Weights of a small contrastive image-text model.
Model: 64-pixel images, encoder activation gelu, encoder moe top_k, encoder patch size [8, 8], encoder width 128, text encoder width 384, text encoder activation silu.
Training: soap at rate 0.0014, 5800 steps, batches of 128.
Rows from block 2 of the image encoder of a small contrastive image-text model, named by matrix and row number. Rows with one number within an expert belong to one neuron, the router's apart. Each number is 500 + 50 x the weight over its row's rms, rounded and kept within 0 to 999. All counts start at 0. Numbers have three digits each. After the name is the row's rms in percent of the matrix's.
Before each expert's rows are labels from the 100 images, of 14976, where the router gives the expert most weight on average: "strongest on" is what is common among them. Only what is clearly more common there than usual is listed. The data: drawn branching plants. In brackets: how many of the 100.
# router: router (encoder.blocks.2.mlp.router.weight, 8x128, trained with AdamW), inputs 0-127
# up: expert up (encoder.blocks.2.mlp.up, 8x128x128), inputs 0-127
# down: expert down (encoder.blocks.2.mlp.down, 8x128x128, transposed), outputs 0-127

# expert 1
strongest on: narrow (67)
router.1 081:499412536499491562487471600528529465424508457538475450562448483404447485474497537494525491470474511541522459483519540522392584434396485377491482533456590362558477510531577565483521511517511527513450502526512520527421461612475499552460450463437503505469469404494524504481543624530564509466579495535527506434533517459466490483541465412593539567471483557615526463495494531454590446475558
up.0 097:536512519438586544467486555559492506458501572478433483412525502463432531415541554459506469495518437543491512441480438505559488531580508488542556382583545497486532513417440525458465438417481477450513563535495598431546534521523548529520505488476430457447398578538591528484401444469486481515532438565454530472404586522529367482427583480536464492443585535527508457465490455460565554475461
down.0 103:539449532506484428529390555478624591609568504448535545486456566510552460459466455505496469504508549512410488541529546564534522570513415521502505649422474419520439511485377486474485463494510508525495519522481518504450525565475528562529492575511468469497410487532476565517514420466467629561513506550511404458530519471493564535552439571428463441507579502473476477456470575488500459522403
up.1 093:566500530445526471603537466469558435560541560516512506521548475438576427463500555483606468473515514517433532451543590522472440490587462500467534514456516450555525572533461478461397513518421419531455469533512571464488429547537541540564451452416512425483389554508538521480394567587461514455510493468498479547500488481491541532434422452518578559556467564525430496470620460443455506454587
down.1 089:550621448583538472434442489546501510494510477487549569432433482500520470469523470446444534505542466504486491571560582552507517454410502499510514490454435524524560510494516549492621474478562556483495523409513469563423469469454479446510497597558619426460521570456516509587506455400472559573390510469523562502527447539559537417518551417542568480514579523472515489488451552500424614489459
up.2 105:474543382572451422585557445384499548449606478547466470594509505472479557462439501568521520549399512490508514408550531531528510437452539431538496452513432556503564525485469502553569547562474461513551485419519522483498515511481545472494542530479560608527529486526450438564496580540551550523446496392535578452510465466436430567375515562492471566466523461536547510471458448549466493433470
down.2 105:524543465511587446526462540525559474514419479475515536438501494422471509490549506565541538466448568528519545461529444539524452468506541449602393554505613476524481501577609602387468537443609538509483497600481529499412463526538478513455560480554456503464469508559528553479552572458510612531537530522520431386446525454467546528563461521481483496509487498573527437509535441498595600470458
up.3 085:471445566475471485456480475584420516457473606456448504510434489536499390441508450523525467497463519440558473589502573430441472416425526440499451438497507407496520515552557510506467506566527422431411514464579553496429475474519464488546490471482594478482523459534571439527459567586566519479519548549469508516523553392616442584569500505443457529505474546522496488481401446444486573458417
down.3 094:485504452456508482521574476577453520649476439554530487472594555486453473521594516422427461549487489584478537463492538527452573548457443504595491546570534478454474444495566460568534444484525541466496544478607497473521503483551492519547547398597575448501487496509548481479577512410414510523551477506514584554560491648497489453472532411490552592527483525472530526528489551539535491450583
up.4 096:503491532447523470519483408570489496479566499586529455608530552431459446566537552535505448551466597477465538471336460484455444428591461458507528542569474505511470506460598553417564524433491459559514510537483471532483469610514516459490503405511562511474522508486522584599563436632543498468476531484540490422419570509506489483444482539576551513555559468490443484489568561500520470521482
down.4 105:541431537508450540439498540537531541475447415527467487526455490484480504455469457527588527494470458515536575537585497597454531548432605502489553461429514399436431497413506512490449463494474547562536433481494427406477522483498504565531579523392581525536528502497528415551531489450519611504474548553404478581497457434546631500482561444496447480397451516419529498516505459450490485583519

# expert 3
strongest on: green leaves (100); night (94); branching: two-way forks (80); wide (58)
router.3 091:537551511501443399475503545578511524500574525420582512533480494580558516502529541558571493552513517540566527533620434441463607513447406538463545534494488522428466405495549424496496418536454455484440528418473487413431584398469513486567571472518457555462519475504545444545469478501468512569476555481423561484512413539439529594487474554382525494514495451495492450536456597493468471514499
up.0 100:633582504489497555447546545567549463480536527523498536467490567498461523476503468625506515491493568489517570486494536577485452556389533433539415508556513539561502420430490538503485547454467512423454515560487502545514455506509408499496421610540450497395428532443522394544526563537531569444519397500447450575597542413484583490465466462510519422547544545484505517529512486541497468473568
down.0 100:487485581494434579595501535377486502438546485457465504511540456485575548563446510561545461390605481473475487449594412495430552565514659534539524598420452547459496476496540494465492505480458554442508442501478500441499580483482439538473471388471505511610468488559479541473535488578485465545505569519426540449448498527490488563537504548541528452506464597512503539500473558504498540453579
up.1 086:459561464525519537480465466468456580460526395561530534470520551429525463451389497482584568602531566528494480483520520395579494496479378504436540484490539488561572615520518446533420536450461401481548488499508457528501491440567461519528545498516429592452494437562527581490423433552482541435470466461506521531596497497574525583479609433495486478511568557533473534464515446466450542518500
down.1 086:518515539475511485510569477540499491523479526485539434429505459425486541536602528487460565409457418536543452544401514562473485450553500541415518462588551563510582590559550512573439588492530504414480508552553567540576463428510549439428502461423553408491504586490512459539481505511417612587560526428488534417503520525531502494482432570506582506443531522531514514394504466528480556498457
up.2 099:540492481445585472435426562464441551431511501542572455509513501534547415528537508526561537537520466549554507577527500496508501407466507519482498477525440484512537494477423390584468413436463464474492502386515449462459468516500560430383440529528476539605528588533513465518486425598507458484416604496441438411520502511486480548422463567445470490485449597524532465418504595482562455476482
down.2 102:551506483456535492498443504555486470559430434399516520492455574533448456469463462507491473507525562515519517491494482568521361551525509529492443562461508515443531392632474556501514558543387473586478565544480569593540499449561429481559504539504523550407551599557507522462445519505486565556476471596500536486465418543619508482472496456511519455519522417442530568485508437559433539547432
up.3 104:546388539500472536558560524419503508571587419553508552533519492479506525530559396412502562563509468474534493516522484469559485473364463479598474517532530482499560521505480496439537495502399638462441558512514475566462554459490594442437482439533463549490480446485441472568562460525549569520550524549474525406382508451514424547443556511478552481495532427522538576533501477511543452414488
down.3 111:451492490502472485578440540529507488406384508521528474468426491450609530487527474542488510424441471526493503419494492504526493534495544442433515543497471567599519570521408482618511487518589435440608479503430473483469510532506562464452563423480512525568510579553494480435420497553551594491540543450534497552588503497479546454527513464476408592466433634572424466548487440502500479506469
up.4 085:547416470551576514512495526410514577540501485423508577563535555441459517539632581480541510493508558488490501444557505512469478466454436518565512512544454521467408537531490491511521547525498468546513535458613537477573527370440575554601457429446405540547496494416541559496484482486503526452549482525555397479486508541475531449448421505479487463442430443459590539479532624504497432513443
down.4 084:466545446437547503431480513470498451395452496415445522455554405509501549487409483572446509514477410515496482402472556542543554504513530538388519475497516503472514506548440455506430539492443413541518481600472528493396459548549490449471546408440473471515519533514425448532569551490529498517539539469453460510526435488480581393501562545585528515508565474556406417477378477555526406524470

# expert 7
strongest on: three-way forks (99); wide (52); bare (35)
router.7 069:502510463530565566398467537514461398510525424503462543512473536487483489517639516541509508416549483580490510509537508417396585568444499529508506464499586511551433551568573553573470498444472499482409446434546542633449470483577444527508507496458531448460514497524502467513526480481519411574517466501508560448546460454478475452552418393452529576471488487467466429550505602448512476565574
up.0 106:472467602464572539524489613397556481623440483478493450520443467621480574534460573516485441504532525591455554441447462461468471450558511557457548552438471415514523481530487554554559492553498519507512543549487610493541450586540481458549474479523494475533419513466403555488517461422528478531616516503493502494463523538559415603533508546550438447470532443494532544442425529502518523489423
down.0 096:482442458537433519459502499509460579365521473542620584435547555491465467533426502558508663483412554498456525580514439500547464511472508542446443583493405519499462546553485522427511536422611488517510513461485489461517584428484460501566488400451513569445435484502576466403582528565439455477465512506476485516543501458482475448516535476521517491479449499494475580412462558506477543464537
up.1 106:496507467472550579529501452558451465525423433460514476485460549439561503386540555460484405474415494518497453448512521522559589446476556422548513480559565541535502567610511452562617508468511544498501574527528575450541543621497491447551453515587593490424472521543446519525443543493470459487451492550547470461552480482482453412528443471569448512509485543473484581352535565504510496462537
down.1 110:472456544400487443511420535503466393532520455498522473425445548493476493551417459500615524478520581509499547494592451551407519533464487461491471562453413493520464404502436424529453444517507527483503555553481428482403500340461520423537543501389481515536613520512565512436496435542485542541558511476557471445482542547477480556481466451505483422547526528505442485552445582550522532477440
up.2 104:512516403588480506496487452538473478502477461479469567360494546502474377478463482527418510521465529515589560455476420455584567398519579570464571460464564485435630526467501488414548475492472548559531511474465546389570587476488490558564544424483477502465421553488507483487458392517534472502548536470518552537523557528514574514441517515492516531486513465434595528525414536566524526468500
down.2 100:532484529406549525540533477565472488496421480505557430486414445456511433490556552538493501477562515485522458482501432556421498455518478457611526565419484523452551537486487438451478497400596403509610414484513514457515404437538495438516604418478583503514531542562523550494436532564513468501507472486505397417508473468581533474553438477503428565523532526454467483445509411435489587426509
up.3 111:469434481495466487443592562385461447423549393581580526427548521428465496560481492552480525476495530525457426513480510461494580537494475629535434549504448574492489524500493554510582509515505520575428405514509500551480445460540470538617443526569606523557601450603459446519448434545577548498512489460611459481462482501473515415501505505503494460525567517499461475478487465559504508543552
down.3 117:450558452445496541565493533419458472595488557519426412456453516501391563479526441478513424545450572548494573435514428454537462509444549374469510392456552495559550584503380541542547450499545469430543546602545518495507409590483543532463480415530547490462485533533530403568415478506523477482548488502458496539530504494458466542493474407543486473457497533515445513520593568489486521481483
up.4 123:513454490574489584486456521528548478461491469511569596444482596577494414490593486654472432466453484449423437515447581479459546484422434566518547549437544500457510348492569439474450484503448555640546466459518534516521480476497402551494473508577518472475417588448442522479521539490522507546522562489497495495489492538448455418481484431470462405519493493460464520451512527501536513455491
down.4 115:556467472483492518517466464499418476562539533414572513533536489517487505449378426505413498460421404533464571542499585426538559511539474485487554565485549565608540522449472453565506518466479577559526597387474523465534476423497500553570578444595530480485499535542551487508380473499447456439445500521561445508556505561560462506508584532496521495510474495471531470405475509503566607429532

# expert 2
strongest on: night (100); narrow (89); pink blossoms (47)
router.2 103:481560461484528476571444514542507518548455480512488495540494524455512555442474479479454529481443527449515474565494504483486514486474618491447548553449544407512541530405616454618453528556473523380544500550577530545450535491498397570546523449409454430564530463474442462532580535404397469556539527467454471432458623579483532519564457464459449491472521508448524405468452492540528541539449
up.0 121:423480504517534475569440520461467532495511461524506553481506577582542491514613593598492451501458512562563470577491422439486476425500404421418560559585516445557513452429522492487539430537500437538491475546496427560446521458448510581471512608446499554484468536388431429565546407494527490540436443476542524516545514485433475573534501464525487460439572412489541475419521545497465547474499
down.0 131:489454506459499497403478529502490524553567476477526513504509499539488397473526462544562462496534451548512528456544542509475541609535361486480481378449489497491468447567535458481520461460573475472475571451468529552563524458514525417613424515553495565485460501536483437429433564577450424462433549502468523478509426486471476543464483508467459428413532472388583485492360601487450539525570
up.1 106:459527502405498441481540510536502445531513497463435434585590424406411503503391550436505486555530617492451378479470471503447441588478491408443440463436517521547457461474506556520547456581566534451412567492509574506435527524500497510584544433462437574597499478460454509527509484517542396570481526543489525475454598565518533536527493552436465508500524532535504491497437548429488499537465
down.1 102:488458503514507567561482500418615528440525469493475535400493431527421532513452419471506512407512443461569545464478459507471457544509612448488604530497480381451536548572445480489507539470416527461531553430513483413567482466512543505438524558531534451402454519574478556430389529491451513474483557425466440523501466517441453491443537508554555552521441592535527528544449545545554446543579
up.2 082:412568489529548462499585467458491487499596498468370499455553472427506476510414519443512548567525492472440472443542499420621470450497424488599510445437545494495526519567486494556529561499529461528471548502507520499536442518501545548432488564497545582458495517448415481470526426580547501561517574555513486501504474563554594494495431362477526501377442427482470496436445544447461581462507
down.2 080:609453527589482577528444510488566547462487637409601517461474470546493537552520420428508522453562582508465483438398426425543522537529481464551431553479394587488405503443488421444522493481560532545487589552464518535497476486490468474590561441464474417546449452469575478519489590518484526517508457518500527444498521403490508534576499566486465509460455481469539539500543482465570440506467
up.3 097:501504459409379464477580474518508468556577478538599425413447541449394455461520509570556480489440514490455528452468445472553463511401530475465496511480457518595596584577492475465537577478515551437545482520444557467499500539431497521571529514530511401518460474442496582451528470463513543491506485557466560523576456477524560423568585448530489550540554438472429432545447489479460551399463
down.3 093:535462568473545572460375528522567477580485518514474487432555558500493549553425469501570382570563395461543528440552601514451531489551489484514447583465502551526498518500394559507507578423472517550466512507512508453459530475558443438423569486503501461435532526552544508586494471559444487552571421610473408469559452471581480540427479554532487504513502523432553533527458549502512546428467
up.4 100:561525551471484538459421450466489535443455498478525449531486641494440599541493505556441440446568517518507513443472463584404532483493563466474510485488558498489513446491544469436665450635451504488563443449480455505528483478506416463457463491448480520442515454522514526470627536461518418451558486540470563521532461459425436581482461485485435431525413513492414408443467524520513453480512
down.4 096:440499484476567493440484582557547496535475491583567465575535429636574455482552467488401591430524512543377465554546591572469557448518528481503526506488474518491484528501468481494383554526531526489439530455476579462469555422550559454532551475530575533573470494538538450521401459582509529531520439459470452475610520449508534501501522555577479611459513476506563438495546484582529494486496

# expert 5
strongest on: two-way forks (77); wide (63)
router.5 120:566511499588508530525487510526458471410405492488439529539479611494538473462614521471598482527561441485553504605493506519542520432544474560522501409538465539520520505513439507414457361453442549555525478530423549513520414475453550510496516470556556474482506558415521456423433490538505463504454391469599575518502425413535436462498570464518421468546587490466541472448517448478492514542469
up.0 109:478478527578468469397500421460516576548492532450556448471546416416547605514464499533490486493488567486518560453490552509429457478433439491532464453550526496485549582556564464493533455482491469451604537496488552549493564561489499572552390483549526446577534592485467442547459616506541464519547571485440494510585521523478491452493529548405493497509479402434383554489397546559518477447485
down.0 119:606493457514540506481589475447467565503573505497442425466439435568522449530447447405547471494472415439477500514387434537569486586472524626438449526522443519490496473540585555542579461537417512559444517529517527494552515500467502458463453531514504503569548519579417465572564471427538514568570507465552511478466537536457528560449468448542402455524527437487475464377489434426538504506493
up.1 089:573532433538457476467464456513496425556458451485442526524444522435527531448557492463475445532568476484515596517497473448551541431440436522528536524568529525508513441427402462424471525442445547463456489559420496483518458561400485515524550593504570530449462563501522507501533496489630519494542442454538498524457356511441563456539577594472431471519559482472526519399583378490525452471497
down.1 088:482481502516516577597429458458512505400579463559557513523477415437460572540534526544678546449491502533515443499504519410466583566511534536470583456527479516451561556536518559511464488538564499516516471481515494524490547479553515548528419458566532418491512473502451476501466531430488504479506486475464387564448593540552458397506457440535561528535349457517559508571527501499531413555519
up.2 134:503465393561563499536382463505492576494478579503559538484452569488474496509569516497488468518538625435408483542492532505489531446563522490483515502393530504569424519452495536527513552482533570482469483483572573497550378488522449541425501523433529570447463584479485482528509487531508531587593493420506473559554405574446416455456428560518508590567505408462516462443513488508485467503403
down.2 135:488488478415513429553492527523511437541573494642521520484500469582447655412500533518527528506612510559463558480471554483492488554549530441462526532467529514482583525469454550424450524491574482507536497457534465500511542523522496484528520539585424435438408548517521482510516508532560431569461466533499465556469473528523426399472520514474546608466447458468434455526489440513320476434503
up.3 133:458529482393485582445421454555461454445482500530502519514561489483582475466553510470424492412509560412470504497570528472609493534576552477683445433513500532508534545416458457472548393558522507524526519405528520458536484501451514590481558561430498507493400544553499507522489515497407484453563457503495482485513452589541508410477459526408504565481514486475491489545495511498587555428558
down.3 121:523449423492504528602500423451530488530495537564458452489568427523474525484499453435505472546470393532564560475454527479458571571477585429563498434463482501562495553464407357461469483365501621515576544463496556482501521501448568510552542467458456492559505483480558557411500548480477542499460498546502409435566523480500461445453607550416466543474469479477519521446532457467521475422551
up.4 097:472460485500533503429515554512478548484597492606525502447513526488531474429533525513550503538441513562483496440541530466446449589509585436410532553545466449478447509570477452493537479527583497521516395473488373549490525524406487544541458479490459549635630485513560486482493469553494475546394464456480605503477486428509531635556479503468530484509469488499598469586488463583529572480480
down.4 099:449607486507480543567529458493462497518473493422457455458472569438443481495439488497390499470590436436534587441447446545509432361542534507576495543397549573564554490477519512424495533538526457517462546483554536475468431500483476481490536433520566544402424520471465421481521465479501519529461550535512467654450552497484489483532541543495445553570491506576577586460455553565450489501558

# expert 6
strongest on: two-way forks (85); pink blossoms (50); autumn leaves (41)
router.6 115:513567407497502511575548521522558433528538503416507501463542511536576532570446499588567419512527497494438503493486536520429519486414450507531480493486496403512544443519549476477459589467463445491443533490574513557548540518534531428411487599576434475429490416408513478524538557457504564586420516399457504519496450480481593507502393591532503535588536483577528592441497461471510445428490
up.0 106:592543513560495529522537466559494530451438483509460469423465483506466501586499471562554399400544471582461506441498515452454509553584494393462461464491475547464550554473503455469503552470442487526566487558475566489498476494495528505482457649491551503497438489600481416429420541437488438458425461483495449534476527462494521384491450489466608534528448561517407541503571505580502560385549
down.0 112:495523431513477338496489587546506516533457516435513514558516454490568538453502495474393562562450513477499434552481424467511542537477475549468502508574477538446510472628560494503437552497439458546491539487456456477472421568532496559461497466427414494629578439469470522519477384448484514519522449525574535495463456503595550545423484467473501510495423463497514460493519485441437444655469
up.1 094:494573552536485541493470532540505418514470547593529504497529498420584560423561527416494470407533577542524586433519498469614588466541517477532499529527544434503512477532457526416424388457438450508455569568536472523464610460498518492418524557491499477526440423527587561421516430498539438459488485536606423503561531535456547511530535435476514445474573546510528517531457526526470488598546
down.1 087:476410556529507552588451513444510551487498547569488565482470450535455552545475465475342505503523421351487499506450576473519437487491553513476573523429489541556580605575506512529527519579447570536533485525516559495570547542515587505559501429489459455568493516513465462507462554536535540557476527391535416482495456448371484561579509546513483534483512476549516468395493458553544511463494
up.2 108:520502449485464481570553503521449484496546507568465529497494604509443525591565489539497596432511486558455444569521509398574558534434563581566483497438468513518434548533560529467452462473467524579492514606578470465393463442446618441493496452544419488477578460422505575470438599451509522469546483463499475502509479471572582516432530447513484558540458416526535531437526438433473493435520
down.2 099:382459527431547519537427457517546548473562555434469479517550433477573523494447566482500469534514487481496506494537508502427514515491486521436496422582506575468518590485538497531499480504526501451487407503417557468569586456551394553537530595442542476566423347420460498511514518438449576431487510516513450578504411462404525460515536616486560531500513520487510579533432445575512478507483
up.3 096:607517531520519469516450467469609433479494516437518374489453537472457491492512494537567452540439507454527444484589446486461488474554483609530460420437520451505477514463475448529567443568586572486366524546494562543484557531471477393534558534517423517573520457406535458512539510518524437457461420444554428517524436484430541470537426485468466484526520426514419516479611540578539518523517
down.3 107:446428589426545435518558504489474591514544521624499551504432486614551515525451507467435481501555501476516502529508576440559468471602538504447485514556430479476500539430463423491501414497514384462527458477448404452506440485500454612486547584498472546396493454564531446389490507553495520570487529536469526467455482594561404516502558515517497449474442457467545454515469527490474458502593
up.4 094:508479484561438494530544457576482442525478574468508475500484458529371426433402494586506465479495504552492476536527439444474560563618575521593496451558563482464481501558483464404469546475552429481497491516615489358508423498546437556504437590493559508406545478477477560513543484444511478457486532473569543496550488462506530544494480441399497509503416517407568540456462518438566512522528
down.4 097:470425470524420506505438454426568519499504478445454571510572488524468541554435482515581490445471381448480522462478505562464443479561540569374488591507491465427576616545499504489447526544573551588408544451487508491406518489485485457424467479440522459468445484467488494492584594506491538536460473462591444516538391396512463516538477453470483481463586516491608525464484512479455519510435

# expert 0
strongest on: two-way forks (92); wide (44); autumn leaves (44)
router.0 099:473456562500499516462508430487499580589505537530558553466458472591498524564490492422461430514466513498461554477468548534518388492534503433471490555555462580455432461506444502464494492491496451461447460392488404485529471469593557494561494534527506550527561567536477493548506478534562567382538435532482420561607594478547453462512531619483561569491392447491530527500561502577429505418456
up.0 091:458590541417512530459505527499447632482584491494513519570499491506469614473372454546490522579534466541493470588492466526508414493473579465444486526395528537502567464455487550507533451446535548486571446578561560480497528503407528398530491490446483535482450545425516471503468489559487533592576469599498460496448467493551542495457441603490528521492508462506456567529431478431404596505481
down.0 092:573512552447546567497452579523491486494496476519439408511581505563449441519465537494544461491466594407500594458441580527550486442657483490599503489520432465531567448519514497556456426515458524460518467575451438492403505511587480501445523550488466552477480443509458597430544532511467536491475480433532528552413578531455493528546495521489451446578485526406459556487544618525557454469497
up.1 109:450534457628500449525540641552504478649448484433555468523469495479503543564527547471441432499572476572549476502465439554532441545523515483511460566441549556485461423474379491397484555521433435568444455562543522513503482503515532559472511540480501542474472541552590473409574455497551490545479497512572516484566533437425436424445442466520492438599533453522517549510490547467467499469488
down.1 098:524503489549523550499503463461512595507503493456462409529603508488553557489462511529586509496576591474530554516425433527469528504481511487471481420613478434455510511489581389562486465493470461461489486587516495589518530403481480538470492448478617468491503482566444512581547549452468626447528584509365505586480458515420520573515417470435517498515560530492467502448441447572548491505448
up.2 080:486564463446509520471474579513438479493540468408520615505434559521582460531565540497551536395431487515462496615426416485407483445510472464447553506531496485456513433437482408469469497522439584498467463441441452490410451462530467504524517443424464457475554483507544408561519444419538570440505507509493475526473408587448475522487461513407535538488525460569526561612454480522528545547426
down.2 087:562489483524504532606556410475496496536476493490505471432470473494415482577551458506495432537544512502536481475593489524533478527489523493540469564480472561507464484511541548531503458394603441469548485584634536525530543467546539426598489516470540493492483494417480612449428500504563555507550604557482472466502540412489572593513539523595479470476502392325489447451492502465509476501501
up.3 091:483440572477433511522510512407519552411461418447418506474544521486357449550418465469538475414468489489543501516475543536513522561503462460500512415570457534413472408521567614502567578522516415507455424458536395524410423523485468489583478490553540462488532505500540515459392533559550468488534508508406480515500500534540506497524510466481566551534519595512518512501561620511563510454552
down.3 092:461502423498450452476513483558450461505579525568476470524524482455556446496425512504508545553426455474482468466418471476481401373457505490490517517470591442512525455509519376482475377494510475467572551487434531396547563491526547537520503549493509564457511469413493483443476543533446512545551531542599413526358516451580485452472538480485444462508474416462549506509437453566433376519510
up.4 091:474520517510502577535529458439486494571536489460553608437603380544507555482413461426578580479528426597545572452481476527406504482492509419510507434568491541599469503588569469530476466502510538452503550429458562563466506549536461479552439473466502493431571481494497540377485564524521440492531504573488466492562531542433427507446567437502482493477405464579499542523526526592455473473487
down.4 095:511468543468515496578507505486523440531635473583498422540484500448551525479565545494395437428510468497468511476513450436578531566533533496541570506389472491457519531512394460549501459527447480493632529557486479385563482381458578528528576527505462496461452577563437550559473469518455504498462475490478489527470522561632602479503491498547516496460445449494545467416462490508495557488595

# expert 4
strongest on: two-way forks (89); wide (41); red berries (37)
router.4 111:524478562426375524472541533439517501470496498503508475441502409523479443437432434453502572457442475506481527450498420526571463580530519488459542422520470567519479554555462516480534532519521544567596517551413466441515511502491445537596504392538502483571428503574572624533506446459503480506543585592555453484405476548526532496447471405491497413455496549516426536596481518443489517584528
up.0 121:457558523522490400608547436512477442495562460513559557455596444458530507514473441446417456451455559500519539454485501503443498449575472509432542563547545473507408510406489589538490501409467455467423438506504565512550502504519488549523567490559457484501518506610495530515528488456419521407564563454516478552473463565521621464501507487453492599461472522528445628554586450541518433505554
down.0 117:538446472484546525573504478469634511527397468448474507493533465500470416511582448476469472466517486515567533467504448576506572509481523437534542511528621515504502511482514519487505446514514525532540605575469498608516475471466378431513500639452456507555602561506478495480438577407448471593432498511516488367548461467534491498503500602620513510469507524452543484493539526578509537459493
up.1 096:385534442512497380471489453445457486453580445533472438525480496507623428512498561541478447394513514541484508513457502423469508518566467485570581456560495439481479534474478517457461543447404512509463538447501468584491427521503432579444506613507483574418464468451497412562413465500431543408534433483473518563463476504485583440468580478520498488458480564564536501491564549447428522543456
down.1 093:483518450497518498465511465539565433495458521501428488489414399499545545540531485432507550463520455556490409365470430443439509467444500488487472564509417537552411505499515573564513528493553579468414503517485489459554410496610518491517471461522534500543490606541534575508478533505599519580464550458582486382543498506580535428437531518532423523475516578519460483502494526546568407392520
up.2 100:517432391544525525511466520477531504503580490448494460498474637536499512492590459518438600481515458441416486533569516496473476462412430547476530406486467512520537543460572515515496449506567500565585498394424550578564425600451508484489454525503492547534540596440485476462505564520511407543492467431467532392457490474398403526399474485491508480449495429576508481511486564527450493475524
down.2 096:535478633521582492386539508460564512515542533511542459498526438495391462581432438466457484594451566491548569554476481546578517514496401567431539608523532525510488451530513523556535451522385489610440537559569442471511417482542502589555475493485446545569569567524479595526571436449458418495504436517549511522577490538507557541493521493551477502508501524466492461552462484489548531523491
up.3 084:551429484533479490488487555493433427556543598512547593450492474543521489392478507581651479580533501471595444563499499503530453518485455530497528473484465449474493452574504535527469379496568556485531533537490374498519469442523504451493529471512559585492453494550513493415489394603498490485566512453482572472530516488598386550506440494494476437497515499449486421419461465543491425540555
down.3 092:387487470465510481516461399489540520477438516463425567513572376457474469510460470510556529473367455445540395500551439474508451513514486532466457481510423450499523532539492449503567554494409474477408470471405537554385423511369469548453473472466521485484548490454447474541527370445505505483485452587519468526517479448438586533526461494499514476561497474524541524494436504413496520538603
up.4 104:461435427545492550515530421517532534553579536526533572459444547505582549408506578496465612532459517467513456499590461538526548456474528538469496513546500554592496499499435496477499439555545541492530617541476537512474370534466423488546489439514484470509462523429514516579465514494512496571583492556567527516571563519599352437591567491532450463460529592466549510544522428507502548476542
down.4 109:493491533549465603527495553527488541532460523469547492495560522466439395572524554509413493540412465478581506515419485559383510550480384527512472549547574366466496615537518529496638513486501432522449412509522537465492519420512529514457480498468493519469533389418572485413451544538509552529493505503526474501461490488460534538496479495485554599585461482625491501528466542518539568540477